Rows from block 4 of a small sound classifier, named by matrix and row number. Rows with one number belong to one channel. Each number is 500 + 25 x the weight over its row's rms, rounded and kept within 0 to 999. All counts start at 0. Numbers have three digits each.
After each channel's rows are labels from the 100 clips, of 14848, where the channel reaches its highest value: "strongest on" is what is common among them; "loudest band" is the band of the loudest frequency at the time of the peak. Only what is clearly more common there than usual is listed. The data: synthetic speech, music and everyday sounds put through simulated rooms and audio effects.
# convs0: first width-5 conv (model.blocks.4.convs.0.weight, 160x160x5, each kernel summed), inputs 0-159
# convs1: second width-5 conv (model.blocks.4.convs.1.weight, 160x160x5, transposed, each kernel summed), outputs 0-159

convs0.103:492490517502509514557479503470495471554498498524546525531465496469459452480523509506478469443527446503513490491549482492522474528507477524503506476472505531479487496539553458456536553496534513525514471479497512515501525495478516463508499537497499520469545501465497515524509511541509484485448486483495534499511502472495504492494508531459447504495530503518473485472486515524517546501515513482505506474552484510533504486523517473505551483507515501511492534504520503489494476488477450
convs1.103:482516504511474497488541532517536497481516529493473524531491555443494510503449516538470521466478533512480479496502506517494500481481517477482484529515528484482514468505481494480492484497449505469524517490505473510462491539528525513495520521506493534446488511503523493482539571492514536537511536534525549486485523523497540483528496483495479491476468467499517522493543516482489524460537474490507509513497515531555486496511493503499515542528497535505465487534492473486540459556485538
strongest on: speech; dry; distortion
loudest band: 4000 to 8000 Hz

convs0.96:556483503528494460516455454543505518494461517520430491495474473501482498520485498515483481508496480530510485521529525482520496527487502500512520504544476507483495504505474484510473502510507492494521545514520535468497496514528497477437563539535491484513515536542500506478485458540528498506449517511521457510472491481489515529493532486515507517468514517533466512494510495523511490506534500534498498543482481490471467484482505430510477500473526520491461525467447535484528517508513460
convs1.96:513483491471455498494523486540472496470531534475516533472542450492486488502487482520505508508542490528495496474495492464500506493532482524521537509492497478499507443468536454461460450518497494516482461440511504510477508465489503491473439456479461503535479494458506509514464537500508488486523500503510473496473483518548500483514478513456516503503509524492520520524525507510529523513478504476511521506465464484565496486482499528434485488499513516470522516502503527518467474520532459
strongest on: everyday sound; number of effects: 0
loudest band: 2000 to 4000 Hz

convs0.141:463489526488446483526492527535492442479531535540501548509502499511496495474545515498502483498497504493520493506533436522520479479461540485487513478524482482532577529465537499520490509508499513505521514465497536542493488489485488493511502550513528518522482514445514472503475486501473470509485537504501463482531491479511509537558495528504508485492486468491494456456515491489477515510470524525516549474509492509523508463460514501497465532489490473471492464465468545502501517487496500
convs1.141:510496480502547539507486477482480495443472481510476468476478543510536568486530518509459456515522472523465499478513554555530510526447489495542487523510535503503526499476495496500517471485515510504555500502522515528492522510479550453486520548504458475453475502534497508493522516502567482504522527488507529498499509475497510475481517463466499512501541541488521529504491504488491483501531534519546490507513545485506481485512475499524500507503526483503509488558522490503514498524498501
strongest on: speech
loudest band: 2000 to 4000 Hz; 4000 to 8000 Hz

convs0.112:472449490512466517493499488506505461485529505502470507470464484475502535522523468522479557513469512511478543453499480528519511537494484522510471505487525527480486517538544500498465520539517477508474508527533503586520524488520494511519526529449492521503460516510478529520481502501500531492466529478511507473497504483450494468476514499504500439491511467494494505471499500566508499486501495504476496494505518459481473509508512528519522521523502524516526511505467571497439470506517482
convs1.112:486507515518485443452474514515470480469510493456463492495472504490491479506499501537483426524482473545472476464506460479473499467510467512476532515522456491526516470469530460468498541522494508485494536446522499497528481479474517509465488475528505482521490500512513470507536506480524469490499503500493463528443464510509529532505555530471496515520525481528499491476502526483489481475509519505541502458492466478476513536464479472531475497513532484494490504516472451514504525493508466
strongest on: everyday sound; number of effects: 0
loudest band: 4000 to 8000 Hz

convs0.39:488470516491536534528499521508510480505490537463491510497469537457460476517531522504437542562476490503513517496488456500484516534494495517528531503489482481487499525516503495521531526514508470482526468521481501498558494465504531538502588521491504469504517520475522487513488496503498522546502539478467477499516504511512515496501493487505496505486481450473505463521466510459489516494525474526501518493542488490495526459461471511466531476498557554492499494481513515509507493565483504
convs1.39:476505514488479519516499527469482503504499480477501476509474498478521501438466496515491507470456521495502509492521457475512525487501497528515462495495519500538530507513509506557478488487444536501476463518446495459527550505505453495529494485525500464534533499513513503546480511472509518516533502509507536465495490472461511487524500503474475500535537532465502516499526521521494534491450525521465472490494490495529490488489530513550522496508456473496508475531543503514463551434488539
strongest on: speech
loudest band: 500 to 1000 Hz

convs0.46:512493503491499508492514496500487512537463530495500547530491474490505522508483510517484507471514495532468498488531527522529528495500495461535493518453515497508480492556506499501523496506507455496495470449524504523561527485495489497545537494501460485477463479473489465440483500470480507505462539482492505450476514550446500511500534479498506484468456499507506519504513480526524506520484497503501544549488510515494539484541587502522512553485452521496525471517495493498472506527518476
convs1.46:524448491475496506493501526482518528501520475478491542492517522489495507532512473543566473524484512490540562490488478495485527505476534551527554509500475531484571518528507474486482497543532456508458491488515487488494509512510513539487496508509471495505495494500485527494466494458471488504539507489493484529477529476531512523515520524507504502525516463499503488511521468499536482487475487518491494488548512539518517509522522558539492513523516547506527549466478499538490548536514516
strongest on: speech
loudest band: 2000 to 4000 Hz

convs0.124:520526519495509483471531502441479491509483463529491474487483481459509487517480448474474490469534509466510510515506492508535511530499491493500509481537484520493504448471504491536515520538496504484534496472446558503492484485489534494496474535527483471544527481531475527547488480520468495531500485516455530506531517495600518494500523476505502500446479553491544471492471537489545479450499489504477496501510490487502513517481530489455494494513505523498513490484493509530490479509491525
convs1.124:470507498531475502476500478485562481478506498468491493527547552511504515536509510502517505513487543521541476489510506578502474490529515488494498491494508509486526525516469511452504507504451475485455510495464456471507523468485440454520500518518523490483474522530492510506499511496486553498526527494477474471519514486534502495500509464442505488461543460504441471475500507495517511518487504517512511524512533527492509492548481503496530522491518477500485509523452521484502558495544479
strongest on: speech
loudest band: 250 to 500 Hz